config.toml
arch = "coatnet"
model = "image embedding model"
dataset = "abstract colour fields from 500 small random pattern networks"
train_examples = 203450
image_size = 64
crop_scale_min = 1
horizontal_flip = false
targets = ["generator"]
num_classes = 500
embedding_dim = 64
norm = "layernorm"
norm_position = "sandwich"
activation = "quick_gelu"
mlp_ratio = 4
head_dim = 32
fused_qkv = true
qk_norm = true
parallel_block = false
inner_norm = false
drop_path = 0.05
patch_size = [4, 4]
conv_stem = false
depths = [4, 8, 4]
widths = [48, 96, 192]
am_softmax_margin = 0.3
am_softmax_scale = 30
init = "trunc_normal_002"
residual_init = "scaled_by_depth"
optimizer = "adamw"
lr = 0.0012
beta1 = 0.95
beta2 = 0.999
eps = 1e-08
grad_clip = 1.0
steps = 7900
batch_size = 256
epochs = 9.9
lr_schedule = "cosine"
final_lr_fraction = 0
warmup_steps = 1580
weight_decay = 0.2
Rows from block 13 of a small image embedding model, named by matrix and row number. Rows with one number belong to one neuron. Each number is 200 + 40 x the weight over its row's rms, rounded and kept within 0 to 999. All counts start at 0.
After each neuron's rows are labels from the 100 images, of 14848, where the neuron reaches its highest value: "top examples" is what is common among them; "colour at peak" is the nearest of a few named colours to the mean colour under the peak. Only what is clearly more common there than usual is listed. The data: abstract colour fields from 500 small random pattern networks.
# fc1: MLP up (model.blocks.13.mlp.fc1.weight, 768x192), inputs 0-191
# fc2: MLP down (model.blocks.13.mlp.fc2.weight, 192x768, transposed), outputs 0-191

fc1.34,186,226,238,320,212,96,256,188,200,149,176,192,220,297,283,152,181,240,177,167,222,224,215,231,198,192,198,215,125,196,136,175,203,199,186,184,182,253,193,258,237,145,195,235,135,221,137,208,241,223,207,186,208,181,149,211,289,155,184,121,119,244,137,175,224,186,254,192,173,244,177,209,189,198,233,148,89,156,133,235,271,107,223,270,169,247,199,189,206,191,188,256,178,163,180,196,193,187,207,196,223,217,256,227,201,231,135,198,200,195,239,167,179,216,203,229,231,171,152,192,163,203,157,255,215,196,222,135,131,178,216,244,158,274,195,194,220,204,153,188,258,183,189,235,258,248,249,230,269,236,244,162,161,228,213,259,221,141,197,205,207,270,189,163,184,182,266,200,235,250,155,181,201,259,119,211,176,164,208,193,190,176,215,234,204,134,170,187,258,186,224,184
fc2.34,148,182,173,225,206,117,203,212,210,176,213,160,226,195,257,235,297,269,153,231,211,155,145,205,218,180,152,223,105,192,150,218,190,213,179,204,161,192,178,221,276,206,238,209,224,169,157,211,182,195,213,206,214,236,172,122,243,242,171,120,228,197,235,219,139,241,232,206,203,156,188,181,187,150,241,232,202,152,183,202,270,217,273,182,177,190,173,246,185,228,203,286,227,210,178,190,137,156,249,178,244,205,188,255,243,187,206,225,178,196,165,213,302,150,221,191,275,155,129,221,154,169,155,133,225,235,162,173,193,157,218,207,146,300,318,215,178,210,149,181,229,164,130,210,225,212,263,205,298,265,235,202,216,220,235,147,269,154,191,148,258,212,190,91,199,196,159,134,198,195,212,207,197,245,174,224,164,176,175,226,212,164,219,205,240,178,183,122,231,218,182,189
top examples: mostly blue
colour at peak: blue

fc1.225,232,221,186,278,248,204,250,166,244,198,235,200,194,250,147,209,208,206,232,177,201,179,187,221,177,257,219,214,137,202,199,124,161,286,151,246,241,216,230,191,261,198,235,221,187,218,131,183,148,218,255,196,213,167,226,170,187,251,216,204,99,238,221,170,206,122,264,249,211,181,190,125,216,190,252,178,215,217,120,128,222,154,163,213,149,172,229,199,205,208,214,176,207,223,247,144,312,242,200,201,223,197,212,191,230,263,235,154,191,165,166,148,212,170,259,242,152,234,193,211,205,243,107,201,230,306,209,261,129,245,129,213,215,251,185,204,217,219,145,159,237,173,193,212,176,226,167,168,239,188,189,143,184,200,244,241,142,190,100,225,230,209,191,184,246,133,258,266,271,230,179,216,157,210,209,121,209,167,201,244,182,221,231,170,233,147,220,103,174,188,228,172
fc2.225,239,235,175,215,222,224,202,179,159,164,173,189,229,155,147,257,181,211,228,252,220,224,175,186,201,197,242,155,284,87,176,194,162,143,153,245,266,190,189,74,141,227,234,197,177,196,166,140,258,173,252,172,129,329,197,223,189,230,199,240,183,198,130,299,198,195,152,200,172,180,160,169,232,261,157,243,162,192,254,213,169,174,206,185,194,260,246,220,228,220,229,189,260,153,195,104,168,205,148,203,116,202,177,136,193,241,243,246,234,218,257,236,214,193,121,208,156,242,183,169,251,184,178,174,206,218,258,184,133,186,201,155,246,143,161,193,201,207,219,142,174,139,191,238,233,221,222,191,178,187,235,258,188,227,223,246,179,202,186,184,247,176,206,294,285,189,161,291,202,173,243,255,203,209,213,205,192,227,180,205,184,162,176,187,194,225,152,182,195,225,233,245
top examples: mostly red; smooth
colour at peak: brown; red

fc1.622,203,199,278,234,192,198,192,185,177,146,181,266,178,343,136,210,163,258,241,192,196,180,269,153,104,172,197,143,214,195,177,197,148,196,190,247,176,163,213,150,214,222,167,169,115,223,225,130,270,244,192,158,197,163,244,213,235,224,286,231,191,158,249,167,181,106,237,240,188,226,204,251,230,254,199,176,184,215,121,259,186,203,217,168,197,146,140,212,156,237,179,237,191,187,194,213,223,223,267,192,238,176,214,187,238,238,187,186,173,220,217,147,170,238,249,210,205,254,138,242,197,191,115,176,138,179,257,213,161,214,183,203,203,216,195,209,262,221,160,231,206,278,275,195,216,163,201,231,249,181,195,218,238,206,228,173,185,220,190,164,254,153,242,165,224,193,159,235,257,212,163,76,193,169,187,270,252,270,185,242,147,128,267,166,225,187,171,201,159,175,214,194
fc2.622,201,217,231,175,218,213,235,260,221,216,171,218,187,189,180,243,178,167,202,185,213,158,234,173,202,199,211,281,190,243,189,203,245,227,191,238,222,214,210,214,181,187,157,179,188,181,161,269,199,166,244,203,180,256,203,205,159,247,184,236,215,233,256,198,202,179,206,233,221,207,223,216,217,144,250,220,208,187,201,293,246,257,251,95,123,189,103,274,208,253,198,178,207,208,147,136,182,235,198,194,188,141,208,142,272,148,167,105,147,152,210,143,235,214,253,221,251,225,219,262,242,169,178,205,158,235,192,148,171,94,147,288,214,182,184,181,221,237,185,200,119,155,206,203,189,163,123,181,253,211,204,149,218,259,182,192,184,219,252,211,139,151,250,149,247,281,158,183,166,281,259,148,168,179,262,224,142,203,241,194,164,115,154,191,166,261,238,243,173,243,231,179
top examples: fine detail
colour at peak: grey

fc1.716,188,214,184,234,174,185,249,146,200,180,202,205,190,236,208,172,139,250,143,172,214,185,258,181,190,147,289,250,160,233,140,177,150,229,181,290,211,214,275,180,203,220,285,192,223,172,133,191,145,246,197,131,226,165,239,226,190,212,138,163,131,202,208,189,200,144,209,186,165,172,209,238,208,177,177,207,209,226,118,217,193,202,226,107,199,151,117,183,210,277,173,232,221,184,264,196,195,177,336,239,196,155,234,256,191,171,186,248,171,252,179,197,174,269,224,303,155,225,167,295,244,179,176,167,192,161,240,206,159,223,189,208,190,244,218,192,205,182,241,221,183,207,221,198,235,247,189,178,206,173,230,247,202,171,221,173,186,171,184,115,282,151,176,188,125,219,177,210,219,246,161,185,222,195,237,232,180,221,221,213,190,167,317,104,252,221,192,129,190,158,181,157
fc2.716,173,158,254,145,202,190,224,95,177,178,163,247,168,250,249,182,204,180,231,245,124,179,155,242,304,192,158,179,161,165,244,188,213,168,131,215,163,169,173,246,183,165,143,207,159,211,145,176,131,205,270,261,234,173,175,233,213,221,209,230,172,204,213,171,232,224,121,274,170,195,196,202,169,140,194,284,201,176,199,194,247,171,256,226,156,194,221,185,232,130,222,218,185,231,191,254,306,149,196,231,191,268,165,191,211,224,162,229,219,223,161,213,208,140,294,185,255,246,142,149,154,212,187,245,191,238,203,199,268,143,186,145,213,181,193,136,161,158,139,210,180,219,206,215,187,278,158,207,187,231,185,217,225,112,223,237,214,251,215,261,180,252,209,173,180,198,248,140,125,232,259,208,193,210,119,166,215,198,227,231,226,290,174,269,238,190,204,203,180,239,233,218
top examples: bright
colour at peak: yellow

fc1.514,192,192,171,292,193,191,229,229,211,150,184,255,253,169,175,137,198,203,199,196,188,257,187,204,137,197,311,245,147,243,194,173,266,142,127,175,263,198,216,184,189,201,280,192,225,223,111,204,131,219,151,181,183,134,174,295,188,227,159,211,148,216,241,179,148,157,213,185,236,207,207,208,227,233,242,166,185,160,194,163,235,148,337,217,102,175,152,203,181,237,145,252,173,295,192,158,130,273,196,142,210,188,227,224,187,252,191,194,173,189,191,194,196,237,152,255,219,201,215,194,239,226,220,238,236,242,238,229,146,218,171,208,173,212,231,150,217,118,231,161,230,258,234,185,224,247,139,163,213,180,191,208,174,233,209,232,183,125,204,163,182,272,200,171,117,196,219,233,229,288,202,239,148,191,206,171,167,197,201,229,229,151,255,179,189,183,190,164,153,200,204,244
fc2.514,129,157,269,288,236,203,203,210,133,217,224,212,226,237,189,198,224,274,225,253,170,210,204,162,221,158,188,167,196,159,195,169,272,141,193,223,183,187,209,210,233,177,208,239,200,186,287,182,248,163,218,210,190,218,227,182,250,211,206,136,229,234,170,146,193,188,200,228,282,203,239,176,200,223,169,270,133,202,225,196,249,240,207,152,266,210,163,171,257,226,204,262,180,221,200,190,162,208,202,144,245,168,231,194,145,245,202,161,172,169,167,183,156,220,180,139,128,163,204,196,185,149,228,225,217,138,227,256,207,234,93,222,182,206,200,147,216,134,171,279,116,177,225,279,196,131,239,218,250,152,170,239,163,92,162,96,188,189,164,220,182,173,194,218,134,200,210,135,220,191,156,184,223,106,174,252,212,283,174,185,195,157,186,222,204,149,228,197,216,188,177,305
top examples: mostly red
colour at peak: purple

fc1.706,170,157,228,197,246,232,160,197,155,172,166,241,171,306,169,187,167,247,158,136,210,201,247,206,227,207,273,186,132,183,196,217,151,213,182,261,223,224,303,195,189,262,250,176,168,154,206,207,155,217,164,167,236,157,268,205,114,233,208,173,211,110,198,168,217,180,192,176,175,208,183,197,236,187,139,190,236,194,166,269,179,227,217,133,181,210,158,194,176,283,152,192,207,207,210,154,199,245,294,237,195,199,251,218,199,191,166,294,232,219,155,197,195,234,220,195,191,202,196,231,171,118,189,87,126,224,230,151,182,275,221,211,221,207,239,211,251,190,206,243,241,219,222,201,218,215,181,154,192,115,232,278,146,216,213,212,181,186,205,125,243,129,182,185,207,233,195,216,294,275,145,160,231,192,181,182,242,226,182,208,194,200,286,101,273,175,193,218,216,207,174,163
fc2.706,217,132,228,273,258,222,233,197,190,169,230,238,185,149,254,162,214,189,276,225,218,234,159,325,245,175,200,185,178,171,217,175,217,194,199,174,160,202,204,235,174,141,198,282,194,233,160,215,197,182,293,258,200,228,125,166,228,255,219,204,224,197,202,129,213,176,171,194,281,191,237,146,176,169,277,189,210,194,160,119,227,200,220,166,235,234,245,174,241,148,120,196,145,227,217,141,219,215,225,264,186,223,249,214,142,221,168,179,238,244,154,162,226,136,166,152,216,227,172,123,166,235,247,240,130,266,156,218,191,236,153,215,254,254,177,249,169,135,173,155,178,241,151,209,188,192,149,247,208,144,187,156,151,195,264,140,174,229,158,233,181,254,221,209,168,189,251,131,138,225,189,246,195,231,128,205,230,176,219,157,238,192,202,252,207,164,130,141,199,229,196,218
top examples: bright
colour at peak: yellow

fc1.330,273,170,205,239,226,242,241,236,243,142,254,238,143,168,183,157,286,176,178,180,262,293,164,185,134,288,231,223,229,202,239,202,235,189,134,275,199,188,247,126,195,203,281,236,200,196,196,187,141,227,238,235,218,190,215,243,182,151,271,200,239,181,153,107,216,157,226,181,175,234,182,187,217,156,235,161,215,239,146,150,234,129,224,171,223,180,155,188,144,187,232,163,190,198,239,145,227,176,288,225,171,121,218,223,192,204,195,222,241,234,211,272,160,224,242,232,173,250,164,188,244,214,253,204,225,216,178,247,130,218,125,236,214,219,211,279,231,253,146,206,180,198,214,180,220,135,178,165,226,148,173,211,135,159,202,225,178,221,182,169,184,160,149,138,229,174,216,168,229,236,213,238,132,194,240,160,189,176,175,190,234,144,245,160,158,195,249,172,117,149,191,121
fc2.330,262,206,238,201,184,186,184,193,237,230,148,212,203,248,286,232,158,182,244,189,204,184,271,189,158,118,169,198,266,212,238,219,242,247,218,97,199,189,180,263,206,246,139,228,171,228,165,223,227,130,188,176,183,168,164,184,187,192,211,182,110,176,188,250,130,211,213,208,205,206,196,223,209,196,210,266,205,182,225,194,189,194,133,228,147,227,179,220,199,126,191,223,170,159,155,171,209,199,117,138,235,169,189,117,257,156,236,165,163,274,234,228,176,170,225,133,298,196,190,240,243,215,186,247,144,186,179,240,210,195,217,212,187,195,247,207,217,160,143,224,219,284,276,262,133,243,155,196,209,266,150,231,187,263,212,278,210,242,213,136,172,296,179,176,254,142,98,187,156,172,190,232,282,193,209,199,251,161,238,180,189,157,206,233,161,204,210,221,209,260,199,209
top examples: fine detail; mostly red
colour at peak: purple

fc1.440,245,235,155,263,183,159,224,256,139,192,191,247,97,260,211,210,237,179,225,85,196,194,186,237,105,207,191,178,179,168,225,188,293,217,218,215,157,200,181,182,245,161,171,261,175,202,161,189,193,186,218,204,292,185,181,192,233,145,224,175,190,195,198,217,229,214,214,218,123,257,232,149,212,180,267,94,229,183,152,156,231,130,184,257,155,201,235,182,173,172,140,253,223,233,214,158,262,219,205,223,164,198,211,177,234,248,207,255,117,185,178,178,187,141,164,236,228,149,228,213,244,187,166,114,201,180,158,154,177,238,191,155,194,222,197,196,173,239,214,266,194,192,278,171,236,180,145,211,239,221,222,180,167,204,221,284,216,178,90,208,181,218,234,234,189,179,242,189,292,238,122,224,172,238,173,224,218,206,267,144,256,216,252,161,218,196,213,157,222,214,126,214
fc2.440,160,178,183,186,211,172,202,226,132,225,222,188,147,237,220,172,186,240,101,171,167,185,192,173,266,222,176,187,216,236,133,196,222,144,231,259,257,212,170,212,157,98,153,211,268,211,213,233,211,164,234,204,189,222,223,226,278,248,153,187,201,243,303,149,239,232,123,243,210,234,173,169,178,231,242,176,199,181,263,171,166,238,174,154,160,201,248,175,232,261,171,114,221,210,176,216,239,150,227,136,225,177,201,244,184,219,274,198,256,176,253,146,213,147,316,233,194,153,173,197,199,189,147,223,165,237,212,197,171,220,184,149,228,153,182,171,178,264,224,219,221,136,155,219,199,172,191,178,135,166,177,176,188,252,125,230,165,174,167,293,213,172,166,216,199,208,232,160,222,232,283,199,138,278,167,268,177,230,161,177,185,215,152,146,295,212,194,181,251,178,213,172
top examples: mostly blue; bright
colour at peak: pink; purple

fc1.517,198,244,198,290,192,110,267,203,228,160,154,205,170,323,249,178,207,286,256,175,188,193,188,217,136,209,177,164,128,163,170,177,141,258,208,155,239,188,167,193,262,211,181,251,167,185,142,236,233,177,247,135,205,160,176,234,185,220,220,176,168,226,168,234,239,186,259,223,243,240,171,179,144,196,212,180,194,211,229,217,230,184,210,187,203,193,155,202,219,255,242,242,196,168,223,209,204,266,175,234,199,150,184,169,117,211,201,196,131,251,162,185,168,223,203,214,187,255,138,255,187,171,100,191,164,203,222,145,165,193,234,198,232,296,192,195,247,195,202,236,208,147,224,268,245,209,196,259,203,228,208,175,229,227,218,181,221,193,192,240,186,176,175,192,169,138,259,240,256,298,98,100,210,197,168,211,195,145,232,199,121,177,277,134,226,126,192,182,216,155,189,219
fc2.517,223,183,239,182,225,190,277,206,211,247,96,161,216,171,202,174,254,243,199,301,237,223,159,212,247,188,199,235,196,199,175,184,219,197,210,154,161,169,196,160,154,175,296,222,198,219,165,207,288,134,240,275,140,255,188,168,267,218,206,199,167,196,195,152,154,217,205,284,171,143,145,175,174,223,209,215,185,124,173,248,267,201,164,165,205,117,116,178,228,198,284,251,202,152,189,176,174,142,133,145,174,168,175,248,218,147,159,153,165,214,280,193,201,247,127,186,184,178,140,262,201,232,202,157,233,190,215,193,224,140,228,236,181,183,186,202,210,162,234,192,193,224,206,227,185,236,155,225,248,294,178,240,233,240,126,212,184,156,243,301,167,210,204,198,201,230,217,200,135,208,223,186,272,179,217,195,209,223,246,138,195,215,176,200,154,124,158,237,240,212,205,259
top examples: fine detail
colour at peak: grey

fc1.674,195,232,264,309,247,183,252,264,213,152,116,226,161,226,154,166,164,220,182,150,239,206,309,146,160,181,279,246,213,232,199,152,236,223,195,196,207,214,230,258,220,115,224,185,216,262,188,119,201,204,145,194,141,179,227,173,178,200,160,199,107,163,185,165,131,186,236,236,146,219,213,216,257,229,193,175,234,203,192,194,101,220,187,214,75,201,200,124,213,276,180,232,160,198,173,234,220,203,257,196,263,209,242,212,158,209,204,167,229,183,162,222,202,236,190,243,155,240,200,242,169,246,219,168,157,164,189,214,192,228,142,219,201,169,224,223,186,221,245,229,266,193,225,192,203,171,274,135,177,194,232,227,195,133,209,204,158,187,148,160,249,204,118,174,177,158,184,257,254,181,147,221,175,275,217,213,220,176,284,216,252,194,228,177,201,170,177,121,179,199,169,164
fc2.674,204,205,146,214,185,225,177,226,279,174,226,208,218,181,166,209,208,141,193,124,237,221,213,170,126,171,204,217,259,165,269,199,236,181,228,180,167,212,221,243,221,237,231,164,186,190,218,219,178,186,191,193,250,107,205,228,174,147,165,174,159,193,206,224,224,253,229,174,194,239,144,243,222,196,203,201,142,185,143,186,108,200,224,323,157,205,175,117,204,101,110,220,158,258,244,222,204,260,198,255,164,286,245,221,291,222,190,214,241,260,208,218,190,189,250,147,179,166,229,126,261,231,166,233,182,179,224,295,187,207,144,239,198,173,183,184,190,255,263,259,224,254,184,197,170,194,261,199,131,201,176,149,218,245,223,203,202,274,183,218,227,224,182,213,173,191,198,231,197,172,173,184,195,168,176,280,192,154,162,156,153,297,236,146,234,241,160,165,170,211,122,177
top examples: fine detail; mostly green
colour at peak: grey

fc1.361,166,214,202,261,230,173,178,260,141,168,171,214,224,268,179,119,234,204,262,184,247,269,190,239,181,226,218,190,198,178,102,151,184,190,174,211,245,116,144,113,222,198,158,195,187,218,181,248,204,221,195,185,179,133,231,220,195,232,205,243,152,174,276,142,237,168,223,171,188,191,221,183,226,227,239,140,252,210,123,179,172,159,167,225,99,116,200,207,232,299,214,226,197,264,189,195,224,298,224,181,191,193,169,196,154,186,234,249,202,194,241,159,195,204,237,229,159,196,196,199,123,207,147,162,157,279,177,171,209,156,195,232,144,200,177,232,183,203,169,247,221,202,244,181,202,152,241,220,209,231,198,207,175,253,178,203,194,158,173,164,236,259,234,170,115,154,217,219,302,267,216,214,180,295,170,289,156,292,185,266,192,226,201,247,211,185,159,171,225,175,188,183
fc2.361,255,190,201,235,193,245,156,266,220,183,163,184,154,277,190,156,177,231,136,132,185,195,234,200,219,143,194,226,194,245,177,176,248,208,204,86,108,211,144,215,204,270,111,181,131,145,230,218,183,203,210,181,254,172,187,172,236,232,141,194,245,244,192,152,194,275,235,207,282,192,340,189,234,242,246,199,190,248,246,184,217,209,160,188,262,230,153,227,180,254,237,224,215,191,208,170,223,237,135,169,195,237,248,148,161,180,184,168,188,206,233,193,268,230,210,201,237,174,255,178,223,165,198,199,201,160,188,194,233,169,224,221,203,264,169,258,157,223,159,240,163,152,189,297,275,185,113,166,251,208,181,146,172,219,233,224,129,229,245,217,116,194,241,163,175,255,271,165,156,259,194,162,181,225,172,199,222,137,175,206,165,201,169,214,216,137,202,220,210,185,204,172
top examples: mostly red
colour at peak: red

fc1.589,172,259,145,226,169,159,265,196,153,220,222,246,249,274,248,97,160,191,192,191,250,203,158,163,233,198,233,263,205,200,219,150,223,198,171,193,190,265,217,219,168,224,258,199,116,206,140,112,169,270,178,248,241,161,173,196,255,216,223,174,183,154,198,203,176,200,354,211,145,217,189,232,192,200,227,178,130,205,140,263,246,176,224,166,177,226,160,196,221,189,155,259,212,240,192,143,204,176,251,235,146,139,273,173,223,246,215,235,154,221,137,229,248,216,214,249,230,206,106,197,193,209,190,181,199,175,245,238,172,247,158,237,218,214,236,221,171,219,168,262,156,230,187,200,191,168,257,221,265,200,200,172,177,214,247,235,158,196,198,217,164,185,188,170,158,134,284,150,201,194,132,173,213,265,96,230,126,137,217,191,198,170,185,158,207,193,166,183,138,211,193,202
fc2.589,263,229,248,207,190,152,139,257,190,177,223,172,209,255,236,225,219,246,221,282,214,112,187,203,277,241,213,175,193,211,152,204,208,210,183,174,173,225,165,194,221,177,172,210,219,221,107,182,165,235,199,134,151,139,129,140,206,258,152,235,228,256,190,146,152,208,222,154,202,144,259,223,170,102,238,212,180,243,183,167,193,201,190,195,229,173,198,186,151,162,245,288,202,194,272,216,142,168,240,200,218,253,116,301,186,162,176,186,165,267,213,223,172,231,212,203,187,223,199,202,264,268,224,208,180,140,158,192,199,216,159,123,215,181,209,208,125,218,201,223,160,120,245,209,237,159,155,192,240,167,227,199,239,249,162,158,163,174,146,190,234,266,214,115,269,205,162,159,269,200,217,228,209,258,207,234,206,221,210,242,165,235,179,201,177,180,248,210,306,238,145,227
top examples: mostly blue; smooth
colour at peak: blue; orange

fc1.237,254,225,200,260,183,189,217,201,307,195,173,183,157,202,238,184,234,220,188,180,230,306,165,204,209,195,233,265,189,153,192,195,184,178,178,194,191,194,163,245,255,246,278,218,171,178,154,178,201,191,218,226,213,172,150,134,200,149,176,170,210,268,181,211,154,141,174,230,141,212,215,175,211,182,207,199,140,145,196,192,263,126,212,222,210,254,123,132,192,160,228,219,234,190,175,205,216,217,214,213,216,199,313,177,141,217,258,203,135,266,216,253,156,259,116,228,111,197,206,178,223,182,161,171,187,209,120,149,257,257,198,241,215,200,203,259,178,282,210,203,176,145,211,221,250,221,186,198,232,169,236,120,211,206,155,266,215,188,173,156,114,184,137,222,215,230,207,258,266,240,123,203,230,192,208,159,144,176,185,212,263,169,221,174,247,139,157,209,253,113,193,161
fc2.237,232,239,215,156,208,205,187,178,180,276,237,172,124,232,193,269,222,180,159,163,157,199,172,256,232,210,155,201,218,205,148,223,185,209,216,242,213,197,228,202,277,171,149,127,200,207,181,161,163,210,140,115,236,245,236,215,228,235,207,148,202,303,204,188,235,233,209,210,233,108,225,158,207,237,191,207,141,277,229,62,203,229,210,186,175,189,119,175,154,218,212,209,233,220,226,240,243,154,205,154,273,211,207,248,177,231,150,85,191,193,213,120,166,68,280,184,186,221,219,247,231,198,195,212,215,193,218,252,244,264,196,202,214,216,196,245,273,227,171,162,219,159,192,271,114,218,154,217,199,174,238,140,200,201,239,203,215,194,117,204,160,195,202,187,204,137,244,177,183,215,272,173,165,197,196,211,247,163,149,192,196,234,212,154,261,204,196,174,188,214,253,192
top examples: fine detail
colour at peak: grey

fc1.403,217,238,270,221,232,208,177,283,149,188,127,246,224,202,187,205,187,232,207,201,214,261,233,185,211,167,240,169,236,187,232,234,207,182,152,205,210,227,184,139,160,114,177,237,190,196,138,175,189,244,96,225,204,193,214,167,219,139,245,214,158,164,245,78,227,166,242,219,202,201,198,242,192,207,193,138,215,274,244,123,142,182,124,240,105,191,238,221,191,223,260,275,159,218,215,250,235,148,272,203,186,131,162,240,188,192,149,238,254,195,196,246,204,167,225,243,193,284,195,241,214,134,237,166,219,201,260,147,213,186,222,136,175,167,193,227,223,243,217,209,164,215,213,165,178,177,186,154,202,164,227,204,204,196,155,145,152,183,133,189,151,238,258,120,256,182,210,166,232,153,205,227,166,234,214,203,261,242,281,178,290,193,227,194,210,211,138,244,242,166,206,139
fc2.403,185,92,169,130,142,198,193,238,195,128,157,123,195,207,210,167,184,185,261,203,112,190,205,183,264,185,175,254,155,258,201,210,238,270,160,249,191,259,187,187,215,217,129,183,195,191,179,212,183,211,168,231,242,159,176,171,221,151,238,166,219,198,239,219,130,219,175,191,199,196,213,228,242,192,155,195,188,311,244,223,243,244,237,145,217,202,211,174,248,271,253,190,181,278,255,210,257,177,229,262,195,241,190,146,178,195,210,284,166,215,202,151,196,234,113,237,184,258,224,239,192,193,153,173,222,219,182,269,172,199,161,139,196,203,80,227,136,212,162,248,259,182,145,254,177,132,138,197,202,176,191,209,161,216,219,174,213,188,161,200,180,193,275,153,266,180,217,257,213,238,246,172,211,143,172,210,129,208,181,268,204,229,214,193,162,231,180,200,208,145,240,286
top examples: bright; mostly red
colour at peak: grey

fc1.249,240,166,194,238,229,121,209,154,255,198,166,307,232,182,162,172,200,192,268,133,195,337,143,187,208,212,265,256,233,140,210,110,282,177,152,200,175,216,232,161,163,213,265,203,166,196,180,177,174,215,131,240,157,123,158,183,230,166,161,268,179,194,232,184,164,150,156,175,107,150,237,171,243,186,200,84,176,255,242,159,249,196,168,264,193,220,171,218,252,145,250,237,218,208,178,240,264,169,221,191,178,188,217,148,146,194,203,199,191,269,223,202,195,240,212,179,178,147,245,214,187,161,161,187,204,220,244,137,225,201,207,228,215,192,228,241,199,278,170,180,204,270,139,172,194,241,174,201,206,163,179,193,226,225,228,266,199,190,209,236,167,169,237,194,193,228,198,265,221,169,190,204,226,199,104,186,184,199,179,224,283,194,210,214,250,157,137,182,220,136,174,191
fc2.249,142,146,141,203,245,200,249,236,187,169,177,190,235,190,148,215,260,215,219,149,218,255,247,127,244,120,275,228,230,182,151,171,213,196,219,209,203,232,220,216,266,206,218,231,235,191,180,168,237,198,198,248,145,229,232,226,223,175,145,133,175,233,219,103,214,247,205,261,183,176,221,182,168,221,241,282,155,152,191,142,213,205,162,186,198,177,210,139,243,142,167,233,195,253,156,221,246,117,214,165,171,162,226,189,249,205,127,246,229,132,195,140,255,218,275,192,237,159,184,187,190,204,174,176,150,190,225,167,237,220,200,247,163,173,191,230,186,229,166,147,125,207,165,266,212,182,156,141,190,257,197,193,269,182,177,180,201,178,218,205,199,164,208,134,127,205,266,227,129,210,206,124,280,220,213,293,242,134,237,161,192,201,239,171,184,228,274,256,147,142,244,149
top examples: fine detail
colour at peak: grey

fc1.555,197,222,251,203,159,193,182,170,164,175,161,243,256,295,247,201,155,217,175,208,206,317,258,225,218,161,260,154,211,212,176,205,193,191,135,156,218,198,204,126,117,159,254,234,106,159,131,209,213,232,105,227,185,208,257,162,238,212,209,235,189,168,264,113,226,173,249,181,212,210,221,238,223,246,178,168,209,253,237,202,142,185,159,186,133,210,214,191,203,200,209,298,221,263,160,230,254,169,253,232,125,183,185,244,201,227,96,231,199,245,152,211,199,278,260,289,198,230,164,185,197,205,204,164,247,189,248,180,181,181,254,93,148,152,182,215,208,174,168,236,254,196,192,160,189,197,228,163,204,202,225,253,218,168,196,239,169,198,201,124,189,232,206,119,200,136,201,161,223,202,173,160,159,186,161,226,228,219,225,189,231,179,231,205,239,200,177,234,245,162,134,188
fc2.555,213,159,156,189,194,256,233,215,177,222,164,183,172,199,216,163,233,224,207,248,195,249,220,118,231,236,155,232,222,230,155,243,239,275,209,228,150,148,202,198,243,183,181,203,240,149,198,159,275,206,232,189,201,173,255,186,198,180,179,259,255,231,113,216,211,265,234,153,231,217,250,198,206,174,165,223,247,290,271,206,223,179,158,101,259,202,223,161,181,218,161,181,241,187,215,280,256,178,189,287,225,216,254,195,124,201,260,301,185,162,203,155,157,245,111,232,161,258,216,164,253,169,194,250,179,166,229,231,178,238,140,170,165,143,108,239,138,141,147,201,183,172,139,129,220,126,187,144,205,143,242,249,194,216,215,144,250,162,167,180,121,230,193,160,241,226,246,196,234,183,227,157,147,210,180,183,187,169,210,203,219,186,184,205,169,192,232,239,209,178,194,235
top examples: bright
colour at peak: pink